Rows from block 12 of a small image embedding model, named by matrix and row number. Rows with one number belong to one neuron. Each number is 128 + 32 x the weight over its row's rms, rounded and kept within 0 to 255. All counts start at 0. Numbers have three digits each. After the name is the row's rms in percent of the matrix's.
After each neuron's rows are labels from the 100 images, of 14848, where the neuron reaches its highest value: "strongest on" is what is common among them. Only what is clearly more common there than usual is listed. The data: gratings and oriented noise at many angles and scales. In brackets: how many of the 100, against the usual share in percent.
# fc1: MLP up (model.blocks.12.mlp.fc1.weight, 384x192), inputs 0-95
# fc2: MLP down (model.blocks.12.mlp.fc2.weight, 192x384, transposed), outputs 0-95

fc1.231 096:143167160154106120127110128073162079093133142107109180133154120126125092113118109078131111142108121100161155091116141185128120143131126166150126195118121115108111167125144142101107171127142130050115050197185114255118135093128155121055134117129099126117135086100136152149130110161118122092
fc2.231 121:114120139116134131141086140163109121132102196121081076166137132149159096159131136074126182160150091082110187076104114170105073145100120100171133172106152169104148131178165144192124128104159110085116121196150090188136058106132146197128126122154127112096162109180142160089136155173108165217
strongest on: stripes at 45 degrees (89 vs 8.6); windowed patch (56 vs 16.4); very fine (55 vs 19.6)

fc1.101 135:074093146089114098093105129151154118138125133091095080094139136124125180164117140080171104164156118133086108154149169169186089094163072095115171093113109135075213119169108117095169092063190109110132135136137114109154132143098183144120142101142076113157204105126112094055165139119102168148
fc2.101 116:109066119145087153112144075087127116146109133115181167097085107070113080120154147114137107154082118090127162094211121144111146133144164134100096136124144046129099153123170104108077174142071138144135088196182141132123147166139148098145134119173132230146083101138114095156111174080171130096
strongest on: stripes at 120 degrees (100 vs 8); very fine (53 vs 19.6)

fc1.336 093:127136156108096134157146181090118048156122083168183194109159213133107104131155125138105155094114091113163138162137120112149143132139176154152089116090151167168118132144141153118137084064153162114192073112114107143118189097116130133139154112092101148110109104108107152160119135091107044108
fc2.336 084:127172129116087118175223167179108148146124122148139138124226095136108121079159148174114141107127126107095074133150114082121116129134135205117140084139125133177113095088048128154114108141124126096144096087108116114099117101120136142164111141043102138127102138095059127149130126123098113143
strongest on: stripes at 60 degrees (100 vs 8.3); very fine (43 vs 19.6)

fc1.52 072:107083132120153164171156139154119018097154165159182136151068189135112183124163128121092132178116148069097125117132156154138095173125140122069185113165123249143133090140168110169115141098136181107159102167177147125111159136147154136096143146147128120119072163140118148123132133101109152135
fc2.52 094:117130057126131099122129125089140194133091134126103137166133097158158101196152125116127117120136163143089093140056131152164162091120167140091133169127098035127140130174088064156097177157146157142072116140157117191149114164189154113133177095122135177090141108055108157128158115138093117100
strongest on: stripes at 165 degrees (100 vs 8.3); very fine (43 vs 19.6)

fc1.369 092:084108154132166210137076147130100042110126097111172126087155154121139158162149121075100121133167077126091102097090078137159098094178140132148169143145150169136181121142108175123128102122170147122132101116118110126128198108129135162104175134096190098112151149133165133110153082125089121085
fc2.369 083:117076089081104078113144089104113175110129077099100126189104100091164106141172131135144108151134187134093080152108138142153148142171137187107164114132091182107144129154084123134114138179090131145083136117161169123126135097112134101122077113104081154133139136100107074117159114073157136154
strongest on: stripes at 150 degrees (100 vs 8.5); very fine (52 vs 19.6)

fc1.197 094:149068131144144156148056123140142135127186177095168122141079157142120118110108153124119112094124153103133154147122140090121143084121114112119162103188134147120083098128079132083140122113090096147123171174129128131175184162123149133146178108138127127122152138123208123140130158165126101065
fc2.197 083:146119121164099097123103142164120146122107196108042083208113092113125153165175107124138153112166151114136154146104111141126076106138103178152159139096153136135127170131104136167114093121127134067117157152148073138166081178136105181187113098123122118126167087091151138132120175188131106152
strongest on: stripes at 15 degrees (100 vs 8.1); very fine (57 vs 19.6)

fc1.296 100:104129161089091141109089105163142109112157118145106107101160203102163148171121101048138069157167104061190163113178188131154137187076116160120111128162096130101126158186146105122159112095158114134213083139092154097143109141135161162171128116071098105151135070185156110150153160098162163158
fc2.296 098:115120108139041138097112103074103108128156074137172123071108146120136142119079145153140109143139149112131149117245107144089159133172100145108119111160082106123112103083147142073116123125106105117178099058146142099127185119131115064135111118100140167160113166141180093159119155126166175121
strongest on: stripes at 120 degrees (99 vs 8)

fc1.58 112:116157174120115123175137178127079116141085135072142151132135143086175133103115088135079117117150190106106107167099087151172120081139125141123127123184186134141174143164100124106063118108153149106110089153175119159210131114117141100110172108108099154068139145151098128157104115091022051094
fc2.58 091:195180088187079106153132136094126166140104131124123150188217136128144089164132186141092150111083131104145110128129137139106105120119168182116153133067108163119074137112081171127082105122106132090138122118174147142130149089154136120118108138104106104125161062089130163149087074150126126120
strongest on: stripes at 60 degrees (97 vs 8.3)

fc1.91 112:154040110173127173110061130146134133113127138140178133161085154109147106165149150113071072151163169088115141115128192110104075127108135119151147121139125134082123082110075115159156150105085124132135151188102117116166121165174172143152184150105178132048138079114167097136076143177163128061
fc2.91 106:169103150122100100125173183135113104147131124167098135157094137167169160132140147140107133124133148085101155139102151144126123147152141195182160128116099162153136114123083121142146114126168102102145087167121095106171093148162135201165140154055148145101148094069153155131115193208151133152
strongest on: stripes at 15 degrees (100 vs 8.1)

fc1.148 090:122108143077165132216117134163165128161184131090152101138112137162081133094084115121150145098118151116149125135120092082130142089106137154149153091190128146114152099132074111088140065115105109155108173175155065097164168165094109109132152097140159095153162163163160179096170148092105141072
fc2.148 071:153081071144125145174123146107163161105170192119097140167117150118101098156097167134179125143092172144130100100117117136069107133159144159118184126109110127135139073122101152124116149087080183087097169173154096165116141188120106090139067157127104128185081123177112153133123136146177145134
strongest on: stripes at 105 degrees (100 vs 8.2); very fine (73 vs 19.6)

fc1.348 106:079125141101130140101107094154170123122167127109101081136175176116143146173122096037150110162163117092155125109142176151164128147106104115129124140172106132096139150207148074138157123116181165131145134122119155135181074102135179184134145101091110116146166084148136128139165142108136180148
fc2.348 086:118080107124069150114145098102101102115149103128201158081069116107135138110138115155144097134105145106142118143248134103087135130133120151073126117147094053136094092115153118086119132127079141150156086122128151102089185122137093071139128141161134172177085158143162076174101154066144133130
strongest on: stripes at 120 degrees (97 vs 8)

fc1.354 124:055140157100179167117067200132161128155181077171129134155154143163103147082161112095133094100165130130126128148110094095113104169126139145157159104170158141156190120134093125089166122053185092170117124129098122096167178156119081148073198107131201090063147115099132178065113096094074106057
fc2.354 137:139133106105192122114178099062119137113098067143168158085116084117116143105111115165118098112097099174127050173038130135170132135128111125128111147138089165102149113129114125085106178111099162123064123036120176104150177149112140061095138146167091114129128170050115087163134089089126125097
strongest on: stripes at 30 degrees (76 vs 8); fine (62 vs 20.1)

fc1.234 099:093136147134163179136110139115158058066073124092135151068118134078124135130118103066100101224141128119110121076123086142131139130125124105147137177149165178124136147097144209088086101132094145117122124088104092107177163085096160089141130096149131156106127133113141140130147109139099098044
fc2.234 098:146125161094140099084112116140127104123118121160093092186065096154169149132164136170144108118149161179129143141155164089129150151108154147103153076094067196113104113129140162148151122176105067172150155066121179058080155113108129118117095102171105075126142168125151098125117119129163123135
strongest on: stripes at 150 degrees (82 vs 8.5)

fc1.376 109:087111133142118137130079120096156135079112160103133137152123127105158117089145108059088088175111165124131163080138143175144144183140138095141135196166118123109116148159120117134098192142130107102113137204179133255143113098138158134033149114108117169077101136140127120155150109134105138092
fc2.376 124:151106111144140098074075214183128118139144133117149103112133145166080143084093121157141188109170110175117121135192126125138100107114072078141130126111128130182171101132104137103158113088212142098137168179099059160116104125145111196112147154072144169101154157115117193172143170196102100141
strongest on: stripes at 90 degrees (100 vs 8.4); very fine (40 vs 19.6); windowed patch (37 vs 16.4)

fc1.118 123:158051109155146159145096146133139130107170141108154086169063156145146109159081114093096113139178154098102153095094149108094112094135084121170164120121136135109132076160084119157135135126138119127127146203115061129204129169147144182163141129097151152098176075123173118105133174195149158100
fc2.118 115:152089157150115107099175129087125129131154069128091160126102139141167168100102131121116111149148147026140156136075172172124118147200098172194148143131110136123136111126098103100158145117134100079090087181142106155228111177131132134148117164076100166107138107088129092166126180166153168152
strongest on: stripes at 15 degrees (100 vs 8.1)

fc1.340 109:066135145117118102112173207131135075162174140180121120106102135119072118099107099112127173163102168109090144130161135075076130118102114094093151099111104140093121148071149104171144128076175172136109102120142072139143092086105089107047152117166118153161076133071089141099094142085060137127
fc2.340 101:124066098115214100109140103169142066130128130070097072109081086083083145124161156108172108116122127180126093150096133099150122106102096121166127167131121160138116095156100112133134104101115183121016091145101078138183095112104136160118128139138119160144180170078130103136183144124122119107
strongest on: stripes at 135 degrees (100 vs 8.5)

fc1.257 120:149143151156130144142079183153140143137139111136093134197140146143161113118156099108144097087172217083145189145111097108118063125137164187164153136128177128129210124178114148117134137114136106124136104167112125135158115145125074147091168118098180119128135068116085177129060120063091086059
fc2.257 113:120166106095165162125195100084109160107108126183149158115158131150147148135087149150105112109096067127161124147038139150162161166148125111123111102158104189150135109112109152098127159109130183145150108079136204134121170152094132113070139174114103053098119162167137149131185051114122138148
strongest on: stripes at 30 degrees (62 vs 8); stripes at 45 degrees (38 vs 8.6)

fc1.176 108:096128174136133185178092121144108052077121123110188117111124142139185148121095136064088110160165095107133154060152086181162154145111141172160132173166155128157129130181157182136108142151100095125169080152125102134132161103180113143167115172088185135065117151202183156172146101165159145126
fc2.176 105:120053080136180095120126081147176091066138139102115104138116064123123140125165119084128093143156135128103091098097133135130106136133093158171133155177119174104143116191089096165144140119090152129035102143117133148164094100107139144114135152115098157150166148102152107141188120110123180138
strongest on: stripes at 135 degrees (99 vs 8.5); very fine (72 vs 19.6)

fc1.218 103:136052156158090122116120150167152121112114103116174173100099138129128136151126146126117075181141144072079133139173197126122063134092085125145130111140146132057189073143133088149169155113134092140138135197100103094151109168169193105151193167145154146064133089151133084091087165184161137118
fc2.218 100:121083152074049122121170123050110110141163088151140150144097116161156151155144164132115092162114150084108218139165168183121155189176158118134174103160106144109125143142134110145149124142131085169199107157161153108141163154124144120145146137117137172117106109150135121099132173136172171144
strongest on: stripes at 15 degrees (100 vs 8.1); fine (43 vs 20.1)

fc1.137 097:115104153184153175147135138123182043098192120154111105129067153125114130166109129120120171163152139129117148135136139088072127192116121124170196119147157216131166112097156172183152091131118148139145139102151104095167146093087104037139087155173105106157064147158094161133093146135136111145
fc2.137 108:068157180098141139115098157184150108149148161145106109120141141153130155088109102142135157156187098141142176099169142158110157139125100124122145080138137160162148122140169145114158152148202107116187119156134108098079110108126123214120119079045136090119121139187153150091150162198122158178
strongest on: stripes at 165 degrees (100 vs 8.3); fine (55 vs 20.1)

fc1.29 109:099117135138179186125062170147128132097167078138117113126150153110125137098129106079084078115195118127116110136091112096132099127176111172169161114169153133136178106116076166110159119073178108152131119130091114113159167174089096131061177123094191071072154135102130143112110098106082081075
fc2.29 106:153124110105148123084176100086093141086090073156091155150116071153142091150188103157143124089120079148098061166070105134197112164114152167146121141136082164113167153169141135147129158150102147107055116055133166124119109155106131075102120139177078126134146152071079143132148095080133139135
strongest on: stripes at 150 degrees (61 vs 8.5); fine (51 vs 20.1); stripes at 30 degrees (39 vs 8)

fc1.3 104:076045123098175179113130130139084116166120184195132130145092159095139190136143107111135103135156125141169159130107104136155095099157152099075167076098129175179097142132060133109110070088160171132192158120156131098114184174124083175160122133118112130161096079171124135150098100063073083133
fc2.3 103:099109144113145155151142062099112131172121183090111122129109097099149109159127128082133149182083165096154185088070125149066141124154111107113130133099167142085088204080155149150103152147051117167124163174158146145139153155101145105151072094186112125173104093191138069077097116091113114142
strongest on: stripes at 75 degrees (100 vs 8.5)

fc1.45 073:102057147139182188162175143135131029132161152161177163152085175123095140142121144101115147159108149088125155138126155135085075196129139115112185119144163212104143080129100090155107147091113164087134114186163137156144134156140151101109162147154133109120069101140113173118088133114099133097
fc2.45 094:106140069127112104138132112099181220076106109135077113200132108151165082212182092091128124136175166154088141154058128190162133099125145179134120180154158036106164102169113150190116194148122125090101106121153097158161091171168135103129132122133150155105144104049155123095125153139085110131
strongest on: stripes at 165 degrees (100 vs 8.3); windowed patch (36 vs 16.4)

fc1.177 103:143016126182144153147123134148178128058181171103118091157065156111124105155106099082096088137159173071131161104093140108101135089135082134160196112152147134141102102136088152131123124117131159127125149229130065134188141182109116157159127131109116164115153070129174117150136162180133125070
fc2.177 113:135150175166121102066132165117129117155157133159050097130114133135139180105104133141123175105186141086150184157093132155117142102178079149173155138092121149161150164099105146102168119110196108082134095138139099141190115153142098186135109107090122117108152124069123169143132175227125120180
strongest on: stripes at 15 degrees (100 vs 8.1)

fc1.314 102:097135171083112145107084124178155112105148106122105097106157180103161172157140102077139062164156133057185151143174176121156137176067103146090127120182084129089131145177147120100152111110162127131226092145088172091165102136137162156164142109065114102133131092199158109158159166105131155131
fc2.314 096:115111102133034131100126095032107109114160059137183138083070140127132139137112164152143112143123143110115142124247102157102153136176084126119146132151095091103130096101163136076107143140101106105162088058160139106142202104127118050125100131145143178148119155133168076121136146115178185138
strongest on: stripes at 120 degrees (100 vs 8)

fc1.112 130:144121115137104105121065124086090122129200080081147136106127128129139095057080143103118137111170114124142138143136143171156102159174086096177113174193114171110134146118090137121154157123179085064114138191139119180155107097118112155069124159092134128099139153113186160150114113154123148146
fc2.112 122:202114087112063120142104139106178128086084077173177172187118156154153063164176116126162077117110088095160150129140103149130065153086136111147140125097107175084155085159159174148154149105074115087157171147136136150089150106142086074088135165155145096095168102140174077090150091109134159106
strongest on: stripes at 90 degrees (100 vs 8.4); very fine (47 vs 19.6)

fc1.13 132:173059129135109084127074147144092116148156147101121091202088157173154098166080117111139150114184158074100156085113139108108077098107114155193134119092085135082138085134097121186134090125125114112157128216123048134184087162173123182148140133105133150121140092101143131117093170171145169136
fc2.13 136:095109123159123140115187085041141171182130086171169149132126147138140162157118106102131094159098159075134117079055147190090124144239120154150133128086159099114110137148092096110102197152106123125072083150181136179188163170171145098111133157088144174112083082102080035122106148114137157116
strongest on: stripes at 15 degrees (100 vs 8.1); very fine (47 vs 19.6)

fc1.87 102:136140101167127143149154122075128120072096174132146133102127138124112085153141136074122143122074101040127103064077131163123129180129143132125112193152097141087134137137171107117090167125093148030097126111162158218159138058147166085126155142169135145093127086090142152152154163141145136100
fc2.87 111:104131161104129110141181100111091109143146086107154171090108053116117148066072159149121129152093102091117092134117123133137141133165140150162107190130144184116131175124173116108122144134112144157065129134110147153159113078084188118104139095139092183146103154089050140149157216081114112140
strongest on: stripes at 0 degrees (100 vs 8.5); fine (55 vs 20.1)

fc1.352 093:157170120147112141146102140063123120119118134134108156121168160138138085140093114124122118123103152075161147126067140166098097148150134131126132185141140132075128147092149162117107148115127102057140100145178149226135170069113157091059133131138151062089145092105142173107106089191105123117
fc2.352 102:135136135064091129121134085107043153143134147143105113176121145148173127169123166091117151137135143096130175122101118152151156162158117149166147112106076213108112116155116125146134122133103091145172120140130136128140114108088104131134095133148073088120137127186116104085167086102163157186
strongest on: stripes at 45 degrees (100 vs 8.6); windowed patch (69 vs 16.4)

fc1.80 107:133120114100159142177122214145155124158176118123180120143149154153071133162112141135154140135090162116126126097136106084095091153087165148117167091141153137127159079165134150157084147111122181127128146160141127103137151143135102099111147115134180090153133104134146216124143125148131180102
fc2.80 085:138131130131107103129114131155116138151084201118111146168165091134100123169168120148157116127133132162079084105151094119152077095102120164067139110138113148101137124172132094195138125121073124100123161109116152108030089155173127121135164124174125075178151116189148124101117108093144152144
strongest on: stripes at 105 degrees (100 vs 8.2); very fine (50 vs 19.6)

fc1.377 099:175176120155100120132127143059115126113100150119100104119154150142158077147115132114122148119119109035148150145068147177131118133111123150162123198127129142104127156101171139129122144123152111047114101128177133255146139059131156118087137133154153108077157097085138161136116135193129130136
fc2.377 116:117158138097098139155177036082072147121126138127117167143131140113168114160119168073117121176081136069147163113081111172147156175172133173146137166149101189064106171129151126140098142160054136129104097139162156164142132087072148072097107133160087100134117124163114096087179086057153172150
strongest on: windowed patch (79 vs 16.4); stripes at 45 degrees (69 vs 8.6); stripes at 0 degrees (31 vs 8.5)

fc1.212 096:066132171095138145132142149136193131130129103171130172090132152161123194098160148089151062124129132062130139163137151139122098187134135172120164087151150131140195099188118107091195154091167094161151086231081149070133191193102145151093190146140158102116151076161157093063130150105113127116
fc2.212 117:111110160074119138103137094070086111102136043130178168063099107113148176116094136160104092149141094133151138180195165151164158128153105028119097104163101169102147131113157144067132129141131111148158128031108182085129181157112152082112156123123114160106088177144113111157123129085133092104
strongest on: stripes at 120 degrees (100 vs 8); very fine (41 vs 19.6); sawtooth grating (36 vs 16.5)

fc1.100 092:142056093158127161149080155151110146137111209087116089180093190129142063179134099061106172139138127122136175102118094151130084114093108082140130166080148131126131107131150122160098112106139146067168196130160037172184096080181115175162150126141145173096121055175097169142088162133101120112
fc2.100 113:114152155109144136127171090088130112144154095170140168080155089119101139092118194139078122114084151101115108149083185132065186141190171149120107139127142140113074148065129102098140164181109083175074055136109177139133158129129183103075154125119154104101093107088100088126067057114160110094
strongest on: stripes at 15 degrees (93 vs 8.1)

fc1.214 104:094065131118164177147155138104114100148099200175192152096078138129126182128124129166130149209130110129124121123129104153112152107159162110051154073073103140187093127112091181166101127117117144134167113135167168129072202186166130111137101162111111131134065145186175124127095106121114087145
fc2.214 102:124130114133140155149163070073062136138096128088147140103143095078149117165163137134128131141087136097131118111086104128109136116135149120105087137126129161100097177084146108160076142150032134149112150082114191131119146143125140056131084134175116115179102132159120081163124086055149108141
strongest on: stripes at 75 degrees (65 vs 8.5); stripes at 30 degrees (35 vs 8)

fc1.372 110:127125138129107166136076150138148051139165077179155139080165184156083097126097143094109158127116071122154107083148163090115149176101160146181092114115149168138124122145166133176194077101177136155170099097062091088121113095106112185149119147095166112124144122130132183135136138172156157147
fc2.372 106:079123120123174185111146133186142121076102121117081075123201088132134104133185105103117108117182098154106101065129101119173122152151155187156133113187153159146141110174124154180135093159128133101099127063088124113095090060086140197162119123094094124141149145135098144140200087107111163137
strongest on: stripes at 60 degrees (100 vs 8.3)

fc1.188 105:148073147169179124131094118157099114079103132124131112120141170134175160123124143074104096118159123130127088119118147124121107093164098183139121173108089136139114098098077138117148112124160106101123121120091092133100104138170165159129131165094117062095149148080129091150070113116113054127
fc2.188 104:104137172104144136120111071126100140130113164116035105142138087121163114149194144079177144154124149164127087099117129118168137149148157191114137160124104145092107179137121111159129126161071110131063138115125127124113094140090147093131088081175089089162127131121096113074141092056139147159
strongest on: stripes at 105 degrees (100 vs 8.2); very fine (59 vs 19.6)

fc1.164 085:132160132159103142128107118080168094095124113110120188135159118116120093120106112075116102138098105110162121087122135187125126161126126156136117184143113117103116151126124128082113179124116140068113048197194136255107136096122159102058138128135103113110134106105140121144135099132126114087
fc2.164 104:126112157114126130146088147177096125124112192122083074157117147168181110147143141090110175164205098078122169086109110155118083151097118101168149154114145179131139120172170174202132114112174096088135137188141091166148067107150128209159114137136149120083160116179149174093123174178112167213
strongest on: stripes at 45 degrees (98 vs 8.6); very fine (68 vs 19.6); windowed patch (52 vs 16.4)

fc1.92 120:109139148098171147119104193120155117178191082178131160171133140193101150083156116127157102094125132130135140173101127088100096169124169137162136090144145137126191107153089100081193107017185101165103110120095135094168139148116078145076183122132189078083116105092115166067104101079102112074
fc2.92 130:153141108110196119138166127083130144104103076145168156075112099111111145094094099179123093109095117167142078174055117134161129145106117105120129130137110178116145103119113159057100185105106162118077117043137177116148194167110121077090138133154090112113125169069124109168146085112103096078
strongest on: stripes at 30 degrees (75 vs 8); fine (56 vs 20.1); stripes at 150 degrees (25 vs 8.5)

fc1.149 104:102133155084101088117163192119146066175216113174126120124087143130063118092109117122176189132094157117112157152176154072065124156080109125102154087117080149078132129084127106144163122048161149126111089128113072125160098102121074049058141114157130123163053123076099170071110134089106142116
fc2.149 079:092096084109196109146152091171162115092130134089062051160080083076103121150188135115161100142128169146133117142082099141173169112117102167151206153146139155158099100165099184108096136138101193130035107156149081141193117104075111160129077098138105141153193145091130125116207116134132147110
strongest on: stripes at 150 degrees (100 vs 8.5)

fc1.186 082:109133102138079120141093132075156133065111133134139133158160145155146091147167139069105085151104136129142135102100163171108122176139145096133148208174092141094118122156126137107118156103136125082120155152170136239118130081116155123030165126092116136075139110132148138114151055132122112065
fc2.186 096:163133122135150127070088165139125138127131083143125123102122100149147181077089108184147178112183092216135115126201100140157160115144082080149139106091109147187157155116092161092165134160178109117180206142088103144098150133117095184099117114084134124110140156110131164146156125194132134140
strongest on: stripes at 90 degrees (100 vs 8.4); very fine (66 vs 19.6); windowed patch (39 vs 16.4)

fc1.344 078:120130094142135133139090130063130150104096170122122102146120136153136078150135111081112132147124105098138142098080102196133138137141136079139134203134117137134123145138153145143116160125156121082109170119171114255144122044110134136112137132145147151102123099116137168119143138159099121111
fc2.344 108:134143110129111123089149073093146132103088057128180198104140039105129119071089159148122090161075100102150105124126134158145151168156133123154097179125133157093147172123146120077122174173094136125051145151129162172122143091096191095076148144123104181121096130075082107157154127118166142098
strongest on: very fine (76 vs 19.6); stripes at 0 degrees (75 vs 8.5); windowed patch (41 vs 16.4)

fc1.208 100:142115179081112159124109168163107108150137102194113123161123159134148104113168105150110114125147164058155173149171164100130143168089157146083111102141106126132093150145145157157140121132097160134239088121109201114123093144183114139156132089081126119140064116178124185167134138094103108035
fc2.208 098:078111146120062132103127081082120118103207063109170122096091159155140149158082123100148129151162082121110138113224120188162162136195077117147139141178070090105167123125191115074178116147147082120164106079145116103150188095098129088128107128147109176136116158128160101091172165106137184144
strongest on: stripes at 120 degrees (100 vs 8)

fc1.166 116:110104157158139107113105144118155092139091197131111123129104127090099130100144103088128164186111163105148140093134153114116090114150136085134148147073138126090127150118133142170126150102165181086102101186173085216134085111108155172083132082138088172173101096093086141124104148106069124108
fc2.166 111:120051142138152145165108156193140076150081169061143105083091105113117128121136137107166150130119112127112114119137083134145095088093133100140105163121168138154150093168169119147114102109132150102095069190136059175136111127126144167161140141132113201145148139139124138136151214147104101148
strongest on: stripes at 135 degrees (100 vs 8.5); very fine (71 vs 19.6)

fc1.124 092:182111121174125178122147120051182037076170099122105143111155123181164111188079160102100150133145096125105143124084188131134128152161146098186127140126153171128151150171146174169183055135126128148117122096147136150145130071109163110110127173120103123134111124130137114151086102152171113149
fc2.124 093:089110180042105083146157133150074097163173109120102107133125125114142183108161103178176131123177125144144105137154099107163138111119134130071138081174081208146119114148117094134134105151117112139173151090087156062105138120147094146147107070108128119194133187168135134118160138074089152177
strongest on: stripes at 150 degrees (100 vs 8.5); very fine (50 vs 19.6)

fc1.213 083:116125100147089132140091129078155140082119132137152129147160144150141085137164143065119087140098136137141125091098159179105112167149141099130143216164095130083126116164117141112115155105126113084117154147177148245132127064119147115028170145096132129085148103123152135120152055132122123072
fc2.213 097:155135128134133116063080165126116138134150098141113126100126095141149180088087115173154191116189090206134119125196106150149156106150061079152133125087112153175150154116099153097159142161173102113165200151108115155104147120116105184097105116078124118118148151109127149159153123190135135165
strongest on: stripes at 90 degrees (100 vs 8.4); very fine (62 vs 19.6); windowed patch (49 vs 16.4)

fc1.240 114:111133152196094148136107117121145075115159173110152136140108128146168119129094104069093116176151177073134163093143143150097128159102103146151096183148139127137107141184160102175122156136143095129119088190153085193160096086210107157105146185131158151057107123146160100163084125169123150137
fc2.240 109:098067152129192105120097152199131090163120171099087102121073072117099148112161116108123157148135103146103142129104140140105074109121101047166116163114179155100145108160126098166158140073158160108061118183119083169176084107109163183148166120143130179127130122131092137114164193151063135167
strongest on: stripes at 135 degrees (100 vs 8.5); very fine (71 vs 19.6)

fc1.59 119:177092186154094186173115110131167043100101171126166152128059128165196151148151139133146104126167130130149180116141120164135116148114179123139135198129121134158137119171143185113136123157085090065132091140156130176107153088202165124167142143120136151120081119191200123150100124147145115122
fc2.59 114:134033150111231113150073126176117034141117135103086082124041104127142175130147115118109135139140149210141093144104132115143125108130143106184108170097109182096126115134096128159140114116114143107064112140079101136185082099133155175127144106098114138110120171091100127132135132110102115129
strongest on: stripes at 135 degrees (98 vs 8.5); very fine (41 vs 19.6)

fc1.99 090:094114153179103146119113144120174143104147190117152130074076164116105129151168144084167126164165105063090148132168131174122084142131097124124193168128132131116185099131158130096185153089169102078136125155164090165122184098121144086133126174167112142128106107126155097097107169172127122148
fc2.99 100:108104112110093158114172052090127134134140048113177172115127091098112128142128179134126090141082151105125129158143110095088166132165132156088124132158139104098099125088131132097099143165059115208108071117129176118128174131100117066122124117140163160150088123131142074143100121043175109107
strongest on: stripes at 120 degrees (100 vs 8); very fine (54 vs 19.6)

fc1.328 107:170108091119113094117136109076119050163209090140129158171068129127093119087120153136142162080091118135143117172088157093082087172136121102165119131113100168077121096118074088112175081059111113128090127101092108117183101089116105087075149161151125098103082136081112164116095094091159135158
fc2.328 107:123097118084142121183155106133110124088160099113131102144067168108128145133124123133128093133142186137124098151112083125135169138112109196129217124171101170154104088112117188073088118137090132152100141094143118097173196105087091084124069106145148096127174170086148143115187095127112152122
strongest on: stripes at 150 degrees (100 vs 8.5); very fine (47 vs 19.6)

fc1.294 085:120151102133090151148092116080131137088089134115148109126163140113182092132121121078064058181109169135133133125124165173141144172139133103147130183167130116080100147140121132112086178127134123116111133190180147255150152078099170119022143138106130116063140144143125104154147056145101145100
fc2.294 102:182153151133118115066082180150104137136135141158113123139128155187155171097073133145082211138174137169135148128167151141128149140144091088158135114075107153173134145102097165110167119145227118119202155167132071154118114132126128204101113145089110108076130158117109182152151128213139135164
strongest on: stripes at 90 degrees (100 vs 8.4); very fine (48 vs 19.6); windowed patch (39 vs 16.4)

fc1.335 099:079127180119147175169135130129196132159145129196161178124132143153125174091174174116146095130102161096131169137147127117083145177140189179126186081118154135145154097161101106099169145123136104167149098240113132089130183189104106129107188119114176109105098083175148119062096124122141110091
fc2.335 107:118132117116153144121160105067101144110079043112168160073127101089131167119120129180112075142101112143132086163158145142159146129145116025089091109142123202123111114115142122070092134165105138145135149011107187076118184169136163074112150147125118158131102155132125080161118102082141107099
strongest on: stripes at 30 degrees (100 vs 8); fine (48 vs 20.1); windowed patch (35 vs 16.4)

fc1.223 116:138130137173139115148124121147124105123146186108136110148159134155156122143082102095071176157134213101109126083110169084043121120106144150147097145143134136123097134124105096188090150125117153145098100194143114169161076142189117148091135167110174105080115141116112115166070095140104135117
fc2.223 085:107059187134141169144129159177089076142155153140146128112078124151151166111101116114123132150180116126149151118159146139126151132142157095139117156164111120168130120148167114128175102105177144121123091188173093161113143111134140176165148150099118210130093141149143157154140216123094132145
strongest on: stripes at 135 degrees (100 vs 8.5); very fine (56 vs 19.6)

fc1.22 090:143171170155098123121108134082158076102112153100105187123147123126132097105134121079143114142116128093151168096119132189131117143129124157147129201127130116102124173137154149113102181129142129031113051209177102255121118088124144123057147112131100132123126082111121139148126125158128126106
fc2.22 112:110117137118134126145080147179119112139094190121078071149138123152138094153134126074147185148133085090120174073106101165117078134089114095156127173106146173105148116156165140191126132099163123091111122198140077179143068103130145196135129118151126126099179109173129157083152164178100168205
strongest on: windowed patch (75 vs 16.4); stripes at 45 degrees (53 vs 8.6); stripes at 135 degrees (47 vs 8.5)

fc1.205 091:082126146123156160118102116073130111103114167113113148132105120096161145090158106084098099181118146130135160115113141203164134162148118090131168177147135110092130160136128123130088194141113120090107112206183158235127130120116149119053141112171108153098092149128109125133126107106102124095
fc2.205 096:146095075126123088144076222222122111146130142109133099152136141164083116125124140135127171108165111136122131133170123095130092131053112082133121134127122168192146067146120138136161073080195141102141175172112068141108095106152112185180138151055147146106165127154128190148142164189114117160
strongest on: stripes at 90 degrees (89 vs 8.4); windowed patch (57 vs 16.4)

fc1.25 081:125129130165124152141142134070136133080119141147142126090081151127145080135121144086111127143115116031134139118078130191121129166129145113149128204149113143119139136125172135123122168120128120035111151109182133249166174040156144081117141134162127155082118104094151159157125167152118093091
fc2.25 104:099129142082113125150183073110129124151094103110170203118106021098135128107137169147121101186078112083108129120117104135139125155150153159133125176114162179093128166157171137144102157161054141172066113153132172149126104086098181089108131116155118176151100141129074089102158170045154140127
strongest on: stripes at 0 degrees (100 vs 8.5); very fine (58 vs 19.6)